{"image_size": 64, "encoder_activation": "quick_gelu", "encoder_head_dim": 16, "encoder_inner_norm": false, "encoder_layers": 8, "encoder_positions": "rope", "fusion": "cross_attention", "decoder_norm_position": "sandwich", "decoder_qk_norm": false, "decoder_cross_attention_every": 2, "init": "trunc_normal_002", "optimizer": "adamw", "learning_rate": 0.0015, "warmup_steps": 680}
Rows from block 2 of the image encoder of a small image captioner, named by matrix and row number. Rows with one number belong to one neuron. Each number is 128 + 24 x the weight over its row's rms, rounded and kept within 0 to 255. All counts start at 0.
After each neuron's rows are labels from the 100 images, of 14976, where the neuron reaches its highest value: "top examples" is what is common among them. Only what is clearly more common there than usual is listed. The data: drawings of small networks of dots and links.
# fc1: MLP up (encoder.blocks.2.mlp.fc1.weight, 768x256), inputs 0-85
# fc2: MLP down (encoder.blocks.2.mlp.fc2.weight, 256x768, transposed), outputs 0-85

fc1.174 [107 145 141 120  92 183 131 138 144 117 157  96 135 121 124 103 157 114 127 138 145 128 131 123 159  91 120 129 125 122 128 153 143 128 112  87 135 111 153 111 125 128 124 121 149 117 152 136 152  90 121 135 127  91 106  98 108 110 117  99  88 118 134 109 123  88 144 116 106 130 115 120 171  86 103 109 147 120 128 122 180 120 139 116 141 108]
fc2.174 [159 115 106 134 109 113 122 123 106 119 119 132  95 124 149 148 104 131 151  93 171  89 113  70  84  91 106 187 132 103 110 107 139 118 141 131 138  85 102 143 133 106 105 148 113 131 150 164 113 146 126 161 160  97 111 116 167 165 103 156 127 140 101  82 117  87 131 142 141 109 121  83 152 173 127  86  99 147 166 175  99 126 120 140  90 138]
top examples: grey dots; complete

fc1.523 [107 147 156 122 139 146 159 144 104 138 102 124  95 113 132 141 141  68 125 111 145  95 116 121 106 115 133 148 121 125 157 142  97 140 111  90 106 137 143  66 150 141 133 153 123 124 148 139 167 116 122 128 105 120 111  97 123  96 118 114 118  84 125 140 124 134 126 147 160 124 126 134 137 136 153 145  65 118 155 136 110 123 156 152 146 113]
fc2.523 [119 127 143 138 158 108 132 125 158 117 135  72 121 157 107  97 124 114 133  94  51 137 114 222 168 129 128  51 167 115 122 186 123 152 115 115 154 126 121  97 142 136 115 149 124 122 141 106 133  99 168 100 108 102 103 138 114 112 136 103 159 125 164 129 124 128 146 141 124 100 137 128 116 140 109 111 155  98  97 103 118 116 133  94 146 136]
top examples: five dots; purple dots; red dots

fc1.192 [139 125 131 137 124  73 137 127 128 142 102 163 141 138 127 131 109  82 137 141 160 110 111 136 135 174 144 177 120 158 111 121  98  88 123 115 147 126 139 131 115 130 128 123 110 164 106 118 167 161 102 117 104 181 136 128 137 130 145 122 142  89 110 149 126 150 101 129 149 152 116 135 107 104 150 134  59 139 138 108 126 144 177 141 143 163]
fc2.192 [146 117 102 153 119 178 112 106 118 120 147 123 130 104 105 120 138 162 127 128 134 146 112  84 125 105  87 143 150 106 133  97 182 141 119 121 150  97 125 150 127 105 151 142 116  94 146 143 113 145 114 136 132 100 127 113 149 144 113 141 109 179 122 108 115  95 147 117 152 101 123 125 162 137 152 111 146 167 144 155 141 114 104 155  95 142]
top examples: complete; nine dots; brown dots

fc1.67 [132  80 138 132 138 126  96 126  81 111 107 157 121  94 138 167  94 120 134 110 151 104 144  90  95 162  93 125 121  96 118  99 161 119 107 123 149 158 175 142 131 107 151 172 125 143 140 173 133 159 120 165 110 120 144 128 171 120 110 123 114 150 118 135 138 159 165 163 169 102 126  96 100 131 141 127  83 163 160 117 107 124 133 158  92 119]
fc2.67 [107 119 100 151 120 166  95  97 146 110 153 112 154 155 108 134 130 150 144 139 105 146 133 117 124 110 101 109 144 102 149  82 180 149 109 101 169  98 158 142 162 119 125 136 134 116 126 169 151 129 125 117 136 124 117 144 124 137 145 127  94 178  97  88 119  88 149 104 122 115 121 132 153 146 128 106 133 160 124 117 130  98  99 165 113 130]
top examples: blue dots

fc1.706 [114 170 150 119 127 149 160 132 113 118 124 119  97 101 124 157 132  78  85 119 122  78 126 100 117 104 150 147 129  88 151 162  87 149 114 122  90 139 163  92 142 130 138 124 122 138 141 149 137 118 100 108 119 123 131 115  92  95 127 122 121  77 101 118 100 134 127 156 161 125 121 160 138 186 153 133  90 111 131 145 123 152 138 124 162 128]
fc2.706 [117  94 165 131 184 125 127 139 131 134 116 123 112 157 128 114 132 146 162 158 124 153 103 202 158 154  92  47 125 144 153 147 145 147 118  96 124 133 120  95 118 133  95 174 150 113 138 103 110 113 173 128 106 120 115 131 112 127 158 115 159 169 177 143 136 131 132 128 129 118 154  65  77 144 115 116 132 104 110 119 139 130  98 151 110 123]
top examples: five dots; pink dots

fc1.229 [ 91 112 129 107 144 142 137 145 165 135 105 154 160 150 139 113 131 151 134 158 124 149 115 143 144 176 147 126  93 120 152 104 162  92 119 115 138 134 109 128  94 162  84 131 151 150  90 117 156  85 152 102 109 181 113 136 100 129 143 113 162 155 141 157 144 111 109 111 111 125 124 116 120 108  93 169 134 137 107  96 180 110 127 158 128 101]
fc2.229 [123 147 137 140  93 122 126 130 114 135 134  94 132 138 130 105 143  88 115  89  85 100 112 133 168  86 157 142 134  99 103 163 113 139 134 123 139 122 125 131 153 136 109 118 123 117 119 121 149 117 133 108 112 134 112 130 122 114 129 126 131  60 149 115 145 132 128 131 131 114 110 196 147 148 128 127 125  90 131 141 140 114 154  94 168 108]
top examples: blue dots; chain

fc1.193 [147 135 132 118 107  99 141 136 127 147  99 154 152 106 144 153 144  78 121 154 141 115 119 113 113 156 172 173 134 142 112 130  82 107 115 136 125 144 187 146 167 145 122 103 109 170 108 116 170 172  85 137 131 161 134 125 161 142 127 122 130  95  96 141  94 158 117 144 151 130 122 134 129 126 148 152  69 137 137 116  91 127 172 147 140 146]
fc2.193 [135 113  98 153  79 164 126 111 129 124 162 111 105 125 113 106 149 133 117 134 101 122  98  73 145  75 110 140 147 114 123 114 161 116 143 146 151  90 141 155 124 100 133  98 119 102 142 149 135 133 116 123 138  91 113 158 135 138 118 154 104 154  92  82 129  85 136  85 148  94 100 138 167 144 143  73 148 142 162 164 115 131 122 107 126 141]
top examples: complete; nine dots; brown dots

fc1.257 [120 138 100 130 137 137 125 144 158 114 145 152  92 184 152 111 143 127 125 157 119 151  70 140  91 105 144 119 121 127 127 139 158 126 105 101 135 104 154 145 116 146 164 132 141 132  85  88 136  81 141  83 136 128 127 135  88 141 135 107 159 142 120 124 126 133  75  98  78 150 117 133 157 106 147 121 170 134 132 135 130 138 107 112 156  62]
fc2.257 [127 122 131 146 147 136 131 127 130 111 136 126  92 149 156 150  80 111  97 115 161 119  95 124 128 178 146  80 133 110  74 114 134 114 180 139 120  99 119 131 158 146 114 147 119 160 109 130 151 128 134 102 152 125 136 149 117 141 110 105 125 158 108 113  93 128 130 146  76 118 102 103 136 188 128 119 139 147 116 129 144 112 102 117 161 129]
top examples: orange dots; yellow dots

fc1.266 [124 175 156 126 102 139 132 128 117  95 102 132 112 107 134 147 128  91  85 124 124  97 121  81  76 109 154 144 125  86 143 125 103 144 108 140 112 128 149 109 122 133 145 110 125 161 139 130 121 121 106 107 112 128 157 115 100 109 142 127 150  73 106 129  96 137 119 141 159 126 123 148 141 175 166 124  95 116 130 145 113 181 128 124 161 118]
fc2.266 [134  98 147 132 185 121 113 131 127 125 120 132 126 158 114 119 132 152 152 168 114 175  99 219 162 176  97  40 131 133 145 149 148 125 116  96 119 136 139 108 119 126 112 184 136 113 132 107 125 129 156 122 108 118 130 120 121 137 140 128 156 173 160 143 132 152 128 143 134 125 160  76  68 127 124 104 137 124 118 117 142 112 117 149 110 123]
top examples: five dots; pink dots

fc1.472 [ 89 114 136 130 100  80 126 138 131 136 101 147 109 138 174 128 159 117 154 128 162 100 116 121 104 134 135 136 101 133 171 152  89  89 123  92 152 112 141  85 189 180 147 145 149 145  97 156 141 119 101 147 127 148 115 136 171 155 159  68 114 128  84 140 110 129 103 116 156 148 152 150  95 106 102 139  68 175 152 102 100 125 101 130 104 121]
fc2.472 [139 116 136 138 121 141  90 137 108 115  87 114 136 144 128  75 134 159  72 158 113 123  59 177 140 161 135 124 129 145 145 143 134 137 182 105 122 160  78 103 104 203 123 145 114 102 164 126 139 114 169 123 144 113 162 129 109 112 118 156 120 145 108 136 117 105 140 125 148 113 153  98 128 126 122 118 145 119 117 108 115 164 132  87 155  97]
top examples: five dots

fc1.77 [129 125 161 110 106  77 114 152  44 126 112 106  91  98 114 127 152  64 141 128 148 129 129 147 150 166 123 114 120 105 147 151 126  86 134  97 166 115 156  91 145 194 116 115 133 154 137 141 156 123 106 149 123 105 149 132 166 140 103 105 127 115 112 107 124 178 129 136 118 140 106 152 111 104 126 162  68 173 118  97 153 105 121 123 154 123]
fc2.77 [118 122 145 149 132 130 142 129 117 114 140 136 135 147 141  95 174 177  78 144  84 134  77 156  95 169 132 141 131 135 135 131  89 146 161 104  89 144  74 111 115 165 116 102 131 112 112 147 134 125 130 146 153 141 141 152 131 129 125 155 140 164  98 146 109 102 137 121 136 101 140  85 162 120 148 139 179 137 118  99 134 134 159 117 168 111]
top examples: grey dots

fc1.417 [ 93 114 129 115 129 171  94 144 148 132 126 142 157 103 130 121 171 161 104 110 111 162 135 112 117 149 122 135 101  83 158 109 165  95 115 102  97 122 140 136 155 101 124 147 153 138 116 139 112  97 109 138 141 110 120 146 103 152 125 118 125 185 111 157 103 112 155 149 137 116 145 125 137 132 111 149 175 164  97 102 128 116 106 163  73 115]
fc2.417 [123 104 162 136 112 102 153 122 107 139 130 115  92 117 151 114  77 109 136 114 118  85 128 109 125  92 114 136 122 111 138 134 116 170 146 132 165 117 140 138 147 114 100 105 152 149 159 145 121 111 142 147 108  91 102 126 171 112 134  96 121 117 133 101 132  96 126 108 122 111 105  91 140 144  96 111 109 117 159 154 120 141 122 139 138 128]
top examples: orange dots; yellow dots

fc1.221 [111 143 156 135 145 124 119 127 146 102 118 157  91 152 152 108 158 123  97 129  71 146 107 145  80 119 162 130  93  66 136 149 151 152 110  85 107 120 168 123 138 114 168 134 143 150 133  70 100  57 115 102 131 119 155 151  79 132 144  94 160 135 130 150 145 147  76 134 114 132 132 120 139 118 138 129 184 127 159 129 110 170 123 122 174  55]
fc2.221 [122  78 137 162 163 144 147 109 116 118 155 109 100 145 151 119  99 102 115 125 135 149 130 143 147 166 126  62 129 153  78 146 112  90 179 110 161 113 146 118 130 146 131 159 134 161 127 125 130 129 153 115 143 142 122 146 128 119 118  82 126 115 114 130 121 115 130 123  76 126 110  99 125 143  94 120 154 131 135 119 138 102 116  94 137 119]
top examples: orange dots; yellow dots

fc1.629 [121 109 122 124 114 111 141 140 117 140  84 169 147 133 143 153 133 103 162 153 182 122 110 110  99 169 133 191 119 145 123  96 106  86 114 139 139 141 160 138 133 142 125 136 132 160  98 146 150 159 111 150 103 188 139 113 174 115 141 114 119 105  89 144 127 158 118 118 140 132 118 125 116 110 138 139  28 149 140 100 112 164 169 155 100 139]
fc2.629 [120 127 106 158 125 176 112 117 136 132 161 100 123 113 103 113 122 149 124 107 116 136 119  97 151  88  85  97 173 116 110 112 180 145 133 107 161  99 107 133 131 117 124 141 107  92 154 155 111 129 134 138 140  86 111 126 145 122 123 142  97 171 135  99 136  70 158 133 136  91 106 130 162 137 121  79 149 135 126 149 150 100 113 136 110 139]
top examples: complete; blue dots

fc1.670 [117 166 120 118 104 128 145 131 111 111 112 117 113 111 135 140 127  66  89 104  96  93 125  95  95 100 157 158 129  81 142 144 105 126 106 139 110 131 167 110 120 131 154 117 124 157 109 140 125 114 113 107 119 131 133 116 101 105 128 115 136  80  98 129 122 142 123 148 159 133 112 170 156 165 159 130 103 121 155 140  86 171 144 115 167 112]
fc2.670 [122 100 154 126 190 119 114 138 136 138 116 127 132 146 115 114 119 154 158 161 151 162 129 195 153 156  93  59 124 152 159 137 150 154 118  90 129 140 107  84 104 132 107 180 146 106 141 106 104 111 174 129 118 133 118 131 118 129 154 124 160 157 172 160 151 136 129 133 125 120 156  71  84 129 111 128 128 117 124 115 152 118 106 165  92 120]
top examples: five dots; orange dots

fc1.236 [130 106 123 116 121 132  97 124  84 120  88 158 110  92 132 148 111 131 144 105 135 104 155  95  78 153 106 118 138  98 125  95 160 118 104 124 128 158 164 133 162 115 171 158 128 143 137 162 117 148 137 152 107 134 138 130 155 126 104 124 130 157 131 155 148 143 157 161 173 110 135 108 123 131 151 131 114 150 147 112 105 122 139 178  74 114]
fc2.236 [102 109 121 146 132 174 117 113 136  94 128 114 124 169 140 132 133 136 150 157 110 161 106 134 105 123  99  99 122 113 155 107 160 143 110  87 164  89 176 126 156 139 134 135 154 141 122 143 144 119 129 110 141 128 129 136 119 121 154  81 105 169  93 105 141  88 137  90 107 133 114 113 142 140 124 114 130 171 145 106 139 114 103 169 128 112]
top examples: blue dots

fc1.235 [ 69 126 102  94 123 171 121 155 143 145 120 130 128 138 130 119 162 145 119 109  97 151 125 105 126 137 127 116 104  99 170 101 160 104 121 113 113 124 168 142 126 117 102 108 165 129 117 139 130  79 138 116 105 115 106 146  75 133 141 119 146 173 133 149 128 113 154 128  94 107 124 128 163 134  96 158 158 143 100 110 143 126 121 138 114 106]
fc2.235 [119 108 171 131 125  88 154 152 106 147 123 131 106 124 178 104 115  84 148  93 122  94 114 121 144 102 147 150 108 113 107 153  98 143 158 113 159 102 132 141 169 123  77 117 139 175 131 124 110 119 123 145 118 104 109 123 158 136 130  75 144 102 127 110 141 109 112 143 130 118  89 112 143 141 101 127 119 117 142 140 113 133 158 125 147 107]
top examples: orange dots

fc1.596 [115 132 108 123 150 132 113 121 164 118 147 151  90 178 145 134 135 126 126 161 119 153  82 146  75 105 150 109 111 108 134 133 155 129 118 105 127 109 163 141 120 129 170 111 142 144  91  85 132  84 133  78 127 126 155 156  75 136 142  98 167 155 116 122 116 133  73  95  94 155 118 150 161 118 154 137 160 129 130 146 118 152 112 116 170  81]
fc2.596 [136 113 147 132 156 121 133 133 110 119 125 133  93 152 161 144  71 109  88 129 169 107  94 127 130 167 158  98 125 112  67 125 123 112 173 142 113 116 111 126 145 139 119 150 122 160 110 113 139 130 144 101 142 124 144 153 122 122 116 130 140 136 123 120 107 140 110 144  84 127 120 115 116 180 124 122 136 118 123 136 139 133 112 109 168 119]
top examples: orange dots; yellow dots

fc1.183 [134  80 136 128 143 107 105 141  86 144 113 153 140 101 139 150 125 114 140 125 149 122 143 110 129 165 119 124 118 107  92 147 127  80 111 127 133 147 156 150 130 109 135 192 121 146  97 136 124 158 104 166 149 132 126 111 193 121  87 122 114 137 112 142 112 161 153 164 143 113 141  94 119 110 128 132 102 162 144 112 114  94 143 133  87 132]
fc2.183 [ 95 132 109 154 141 148 106 110 146 124 141 122 115 154  93  89 132 156 102 114  90 135 157 145 144 125 131 114 148  97 136 119 167 138 129 123 140 142 160 118 145  87 131 147 130 118 136 123 133  95 155  96 116 104 116 209 102  90 149 135 151 172 160 146 130 129 110  96 109 115 144  81 143 149 131 129 164 120 107  89 110 137 128 111 146 150]
top examples: grey dots

fc1.701 [114 130 192 126 161 153 123 151 146 122 116 130 110 109 131 126 155 137 131 138 164 130 126 161 143 139 143  97 123 140 134 148 124 146 105  77  84 117  71  77 138 112 113 196 127 123 158 111  81 121 137 138 162  88 115 111 133 119 109 121 130 147 138 130 130 104 127 180 145 131 130  95 122 104 115 109 128 113 142 109 175  94 126 140  76  90]
fc2.701 [163 121 115 166 138  95 127 107 127  88 126 131 130 137 127 124 122 119 144 114 112 144 128 128 107 118 139 156 128 132 149 109 114 107 136 130 194 139 120 123 126  94 157 132 111 147  89 106 143 124 158 113 100 166 147 142 108 111 151 136 189  84 170 131 171 126 107  90 164 120  90 121 110 108 148 129 116 124 165 112 109 155 163 112 143 116]
top examples: grey dots; white dots

fc1.188 [106 153 145 109 101 161 176 149 148 156 138  91 111 120 133 124 182 101 134 139 141  79 121 127 163 103 134 136 128 158 121 207  87 118 107 143 133 114 113  86 126 147  94 119 134 125 171 132 140  75 135 131 147 106  91 143 140 129 150 111  98 122 120 117 101 103 141 122  88 110 115 136 149 111  83 110 117 108 121 129 140 113 135 107 125 121]
fc2.188 [174 142  84 147  98 105 115 103 108 120 122 127 110 118 110 145 111 121 128 132 153  98 108  77  78 102 114 190 157  94 119 102 121 104 141 127 132  83 108 137 102 113 139 139  81 109 143 145 130 155  93 142 169 112 138  86 154 172 104 165 125 140 103  92 123 117 126 142 167 127 123 129 154 155 156  88  76 156 162 175 124 124 142 130  99 151]
top examples: grey dots; complete; nine dots

fc1.607 [123 109 113 115 136 120  86 135  77 108 109 128 123  99 129 140 111 130 136 102 140 132 129 100  92 149  82 154 135  93 153  76 174 110 106 121 163 145 143 123 143 167 164 153 128 146 144 171 144 127 136 158  71 126 148 124 171 136 116 115 140 159 146 137 154 169 159 148 166 102 114  84 119 126 152 140  96 147 148 112  98 143 133 153 105 102]
fc2.607 [113 120 121 164 110 144 135 108 134  89 131 123 149 160 127 157 127 150 155 166 105 141  97 117 109 131  87 132 147 108 161 106 130 147 112 120 163  84 159 120 147 119 126 132 132 142 129 155 136 135 103 131 136 153 132 113 140 147 162  93 103 164  85  98 104 102 144  83 131 126 104 117 128 130 129 102 123 161 133 129 158 102 116 169 115 132]
top examples: blue dots

fc1.119 [101  70 137 130 166 133  99 127 138 154 127 164 145 144 119 131 112 179 149 163 141 182 139 162 138 170  95  85 109 127 139  91 178 134 135  80 139 142 103 138 106 110 100 170 147 127 122 110 108 112 176 132 122 146 117 121 127 108 142 136 147 183 141 195 154 111 123 120 113 130 149 100 107 128 100 165 156 139 110 128 159  93  98 191 107 123]
fc2.119 [146 138 137 121 115 110 130 126  91  99 107  94 106 110 145 105 107  76 144 119 151 104 114 128  98  93 120 146 133 143 136 151  93 148 121 128 148 129 125  98 105 106 165 111 120 124 129 117 141 130 129 141 124 156 137 120 129 121 134 113 172  61 155 109 147 119 115 118 160 110 126 130 113 111 149 102  71 112 155 148 146 170 140 100 142 116]
top examples: pink dots

fc1.272 [101  87 131 127 171 126 138 148 135 145 111 167 155 161 140 120 120 181 178 141 143 182 121 147 140 204 116 115 104 138 134  87 165  79 129 109 158 130  97 123 103 141  90 160 159 131  85 136 118 100 158 132 109 164 117 128 139 114 145 133 160 172 153 151 159 115 124  94 109 132 112  72 104 109  90 124 148 144 113 106 167 107 140 145 104 114]
fc2.272 [122 144 138 119  87 120 127 127 105 120 100 113 102 129 139 111 118  70  86  99  87  92 133 113 120  86 168 156 125  85 117 146  91 145 116 142 115 137 163 128 152  94 158  91 112 130 136 109 172 130 104 115 106 120 130 142 106  99 118 141 145  52 141 128 126 151 119 132 148 113 136 164 128 137 155 135 104 117 143 140 138 151 156  76 170 113]
top examples: orange dots; pink dots

fc1.704 [ 95 164 131 108 112 151 166 139 192 140 133  98 104 134 147 103 171  93 131 125 128  85 120 141 157  99 151 138 121 149 117 167 100 119 109 129 151 128 159 101 163 165  95  91 142 131 149 151 198  58 128  94 119 118 107 195 104 132 156  99  93 113 131 123 125  85 124 112  90 103 104 134 159 132 104 129 118 122 108 107 142 119 133 107 158 107]
fc2.704 [149 123  96 154  98 161  87 118 135 128 146 122 126  76 109 122 119 117 129 120 151 163 129 102  92  92  91 175 159  74 127 105 177 150 129  72 100 129 130 143 104  98 143 150  87  90 138 144 138 153 120 173 126 115 114  84 119 118 100 142 117 149 130 116 129  92 116 146 164 115 137 131 170 128 149  94  84 145 165 141 146 126 133 157  92 147]
top examples: complete; nine dots; grey dots

fc1.141 [142 135 106 122  88  71 109 127 124 109 115 122 111 138 133 111 128 112 141 110  90 133 105 116  83 166 173 156 139 142 149  82 116 135 114 134 154 132 127 138 136 170 180  79 124 170 131 119 201 146 116 107 116 128 158 151 146 161 129 127 179  97 133 124 147 171 108 122 165 145 146 123 146  89 165 130  93 130 165 104  88 182 136 120 146 110]
fc2.141 [130 138  94 148  83 145 130 127 129 107 149 131 145 114 132 157 191 131 128 145 124 141 115  87 118 127 139 134 121 107 138 125 117  97 127 137 167  68 120 158 128 108 139 131 113 140 125 112 116 144  91 123 147 145 136 131 146 165 160 120 115 150  63 105  90 106 140 112 120 115 124 143 153 125 137 112 142 190 111 143 144  81 106 116  98 131]
top examples: complete; nine dots; red dots

fc1.459 [124  98 119 128 127 122 109 127  69 137  94 176 133 117 141 156 117 117 150 131 190 129 124 105  90 170  98 166 109 105 109  92 137  84 103 132 146 139 174 140 126 126 146 168 123 158 110 170 150 162 101 170  96 154 142 111 163 115 104 122 133 135 114 142 134 162 148 131 159 132 113 102  97 118 138 136  81 163 131 105  97 148 162 156  89 128]
fc2.459 [109 132 103 173 123 168 110  98 140 107 154 117 127 151 107 142 119 144 139 127  92 145 123 115 132 115  79 101 175 106 125 101 164 139 108 119 183  98 142 130 153 104 130 152 107 126 128 172 124 136 123 138 153 109 115 135 148 131 140 120  94 167 112  94 125  83 158 112 120 105 122 101 140 129 133  95 137 150 136 115 128  99 110 149  89 143]
top examples: blue dots

fc1.176 [115 123 123 141 121 103 119 131 115 108 134 137 130 108 147 160 194  85 153 134 145  94 138 151 132 147 148 144  94  91 163 143  84  61 145 123 175 120 167  71 197 167 132 164 170 176  92 123 144 119 106 128 130 143 105 120 172 130 178  82 139 106  85 166 107 146 112 109 134 121 135 119 152 114 131 143  68 172 146  86  77 148 118 143  95 130]
fc2.176 [125 143 108 143 124 135 122 141 111 113  93 104 113 143 104  68 151 157  85 133 109 111  68 151 138 143 161 130 142 163 137 151 124 141 133 108 113 172  92 107  98 141 119 117 110 110 148 119 140 123 162 158 149 112 147 157 115 116 125 152 140 141 120 134 124 122 118 131 112 107 132  91 155 139 129 115 162 109 101 120 114 159 154  72 158 106]
top examples: five dots; grey dots

fc1.627 [102  86 143 122 149 149 109 153 133 152 108 152 104 157 127 114 131 150 121 132 110 150 129 140 117 157 116 118 108  93 166  60 168 136 125 107 122 145 145 140 126  97 128 142 139 148 115  91 100  90 171 119 122 126 130 155 121 100 138 146 159 152 121 185 155 120 120 121 110 112 156  81 114 150 106 152 142 137 140 115 116 161 139 173 113  96]
fc2.627 [162 144 116 124 105 135 130 125  49  95 117  97 101 122 148 139 101  91 148 117 149  91 127 108 121 106 129 116 148 121  84 132 100 132 142 159 162 127 121 133 125 136 152 113 119 119 130 147 150 161 120 147 128 168 146 147 138 119 123 120 144 100 147  89 150 105 134 131 138 107  94 127 131 120 129 108 109 148 135 131 164 119 121  63 153 111]
top examples: pink dots; chain

fc1.28 [ 86 160 120 115 120 138 145 146 196 156 138 136 148 141 150  94 182 152 130 180 145 150 122 147 141 132 165 124  95 170 144 143 123 106 111 134 115 136 109 125 113 148 112 121 149 137  99 102 135  92 118  70 139 171 101 147  98 129 149 109 139 139 134 142 110 115  97 118  72 138 151 142 146 105 119 160 157 125  92 104 156 118 128 115 132  96]
fc2.28 [123 148 118 135 124 130 110 109 146 116 156 122 138 158 127 155 140 128 159 124 126 140 112 140 126 126 112  92 124 104 147 111 147 158 106 131 166 125 131 137 163 159 117 129 120 145 108 157 149 120 147 110 128 138 138 139 103 132 133 102 117 127 122 121 127 112 143 132  88 121  95 158 124 140 111 141 123 140 117 118 161  98  78 145 165 132]
top examples: complete; nine dots; white dots

fc1.733 [ 98 167 164 119 119 133 158 140 203 164 124 117 148 148 152 129 188 116 119 157 116 125 123 167 159 145 162 140 120 151 129 161  93 105 113 127 106 120 144 108 166 141  85 109 147 147 100 116 152 105 107  95 127 147 117 160  88 136 145 100 115 106 113 140 117 120 103 110 105 149 128 158 137 133 126 137 133 109 112  90 116 126 127 109 140 115]
fc2.733 [150 152  98 173 134 127 116  87 138 100 140 125 129 151 118 159 127 142 142 114 124 166 122 131 111 121  95  94 134 119 143  99 159 135  84 124 153 113 139 148 136 138 137 136 111 126 106 150 118 143 145 130 144 120 151 126 124 144 128 115 124 152 118 123 132 130 154 140  97 123  98 130 140 135 122 129 142 166 134 134 142  86  92 147 126 133]
top examples: complete; nine dots; white dots

fc1.585 [143  98 136 119 116 154  95 143 119 130 108 145 145 106 132 140 146 159 167 128 190 136 138 126 109 156 108 140 125 140 113 129 134 101 109 107 133 130 121  88 142  82 128 184 123 137 140 145 144 166  90 157 169 104 130 130 176 165  91 117  99 178 110 128 111 132 143 149 155 131 159  79 114  96 126 117 104 157 145 109 155 117 133 148  57 124]
fc2.585 [ 80 108 160 136 155 133 138 132 134 129 126  94  96 154 157 126  99 109 132 133 107 129 124 161 122 134 120  76 109 146 145 162 132 164 106 107 162 142 155  73 163 157 120 111 162 153 152 130 121  82 172  93 106 111 108 150 115  81 148  67 121 127 132 143 135 113 118 103 121 120 122 103 126 158 108 151 154 111 140  89 123 149  96 147 153 110]
top examples: blue dots

fc1.37 [137  85 123 123 136 142  97 133  87 108 106 151 114 107 134 158  99 124 136 115 148 104 143  91  89 165  84 122 122  98 126  94 167 125 102 111 138 142 151 145 144 110 154 161 124 145 141 165 140 160 132 169 106 110 143 129 165 131 103 134 112 165 116 135 148 150 164 163 162 115 122 110 107 142 152 122  93 158 166 123 105 123 129 166  75 118]
fc2.37 [105 115 110 152 115 166 108 105 145  96 142 116 155 167 118 134 137 144 149 142 108 155 115 123 119 120  99 112 143 105 153  83 165 151 108  98 167  97 168 138 165 128 121 128 138 134 111 164 159 126 122 123 136 130 117 136 127 129 150 110  88 169  91  91 131  87 147  91 130 122 118 132 152 138 124 108 130 150 131 108 124 104 105 176 116 128]
top examples: blue dots; purple dots

fc1.714 [ 99 118 124 125 141 126 142 142 179 141 126 157 149 178 147 114 144 155 176 176 144 164 105 163 141 159 134 110 102 151 155 106 159  95 127 115 131 136 123 113 108 170 109 126 154 140  92 106 132  75 152  99  95 181 117 134  84 123 173 112 149 165 159 154 133 117  99  95  98 146 132 112 111 100 106 147 152 114  98 105 162 139 120 149 132 101]
fc2.714 [107 169 112 124 113 124 139 120 154 132 139 106  93 143 117 147 147  88  81 116  87  99 116 126 132  93 157 120 122  91 144 148  98 151 118 138 119 134 162 135 189 142 122 104 112 129 127 134 188 122 121  88 109 106 128 145  89 115 125 112 108  66 129 128 106 148 124 142  96 112 121 175 151 164 148 151 117 113 129 123 138 114 104 111 190 120]
top examples: orange dots; pink dots

fc1.364 [123 140 170 105 121 130 139 138 115 142 118 126 145 105 154 139 163 130 146 113 187 107 136 112 146 143 108 126 130 136  97 155 100 110 105 139 138 140 139  81 156 119  99 174 145 139 145 148 110 170 105 175 119 125 118 104 166 129 124 102  99 150 138 131 139 114 150 151 154 104 111 107 105 113 116 137  97 119 113 107 161 108 116 128 110 125]
fc2.364 [117 111 125 171 150 140 107  98 141 113 140 110 114 137 105  78 136 107 103 147 122 174 139 176 107 128 130 109 150 155 153 130 157 143 138  88 161 133 126  95 119  89 153 157 130 135 120  76 119 103 165 106 144 114 125 167 115  94 145 118 145 131 143 143 155 114 103  87 103 132 118  65 134 108 109 108 143 129 166 114 104 139 148 112 120 137]
top examples: grey dots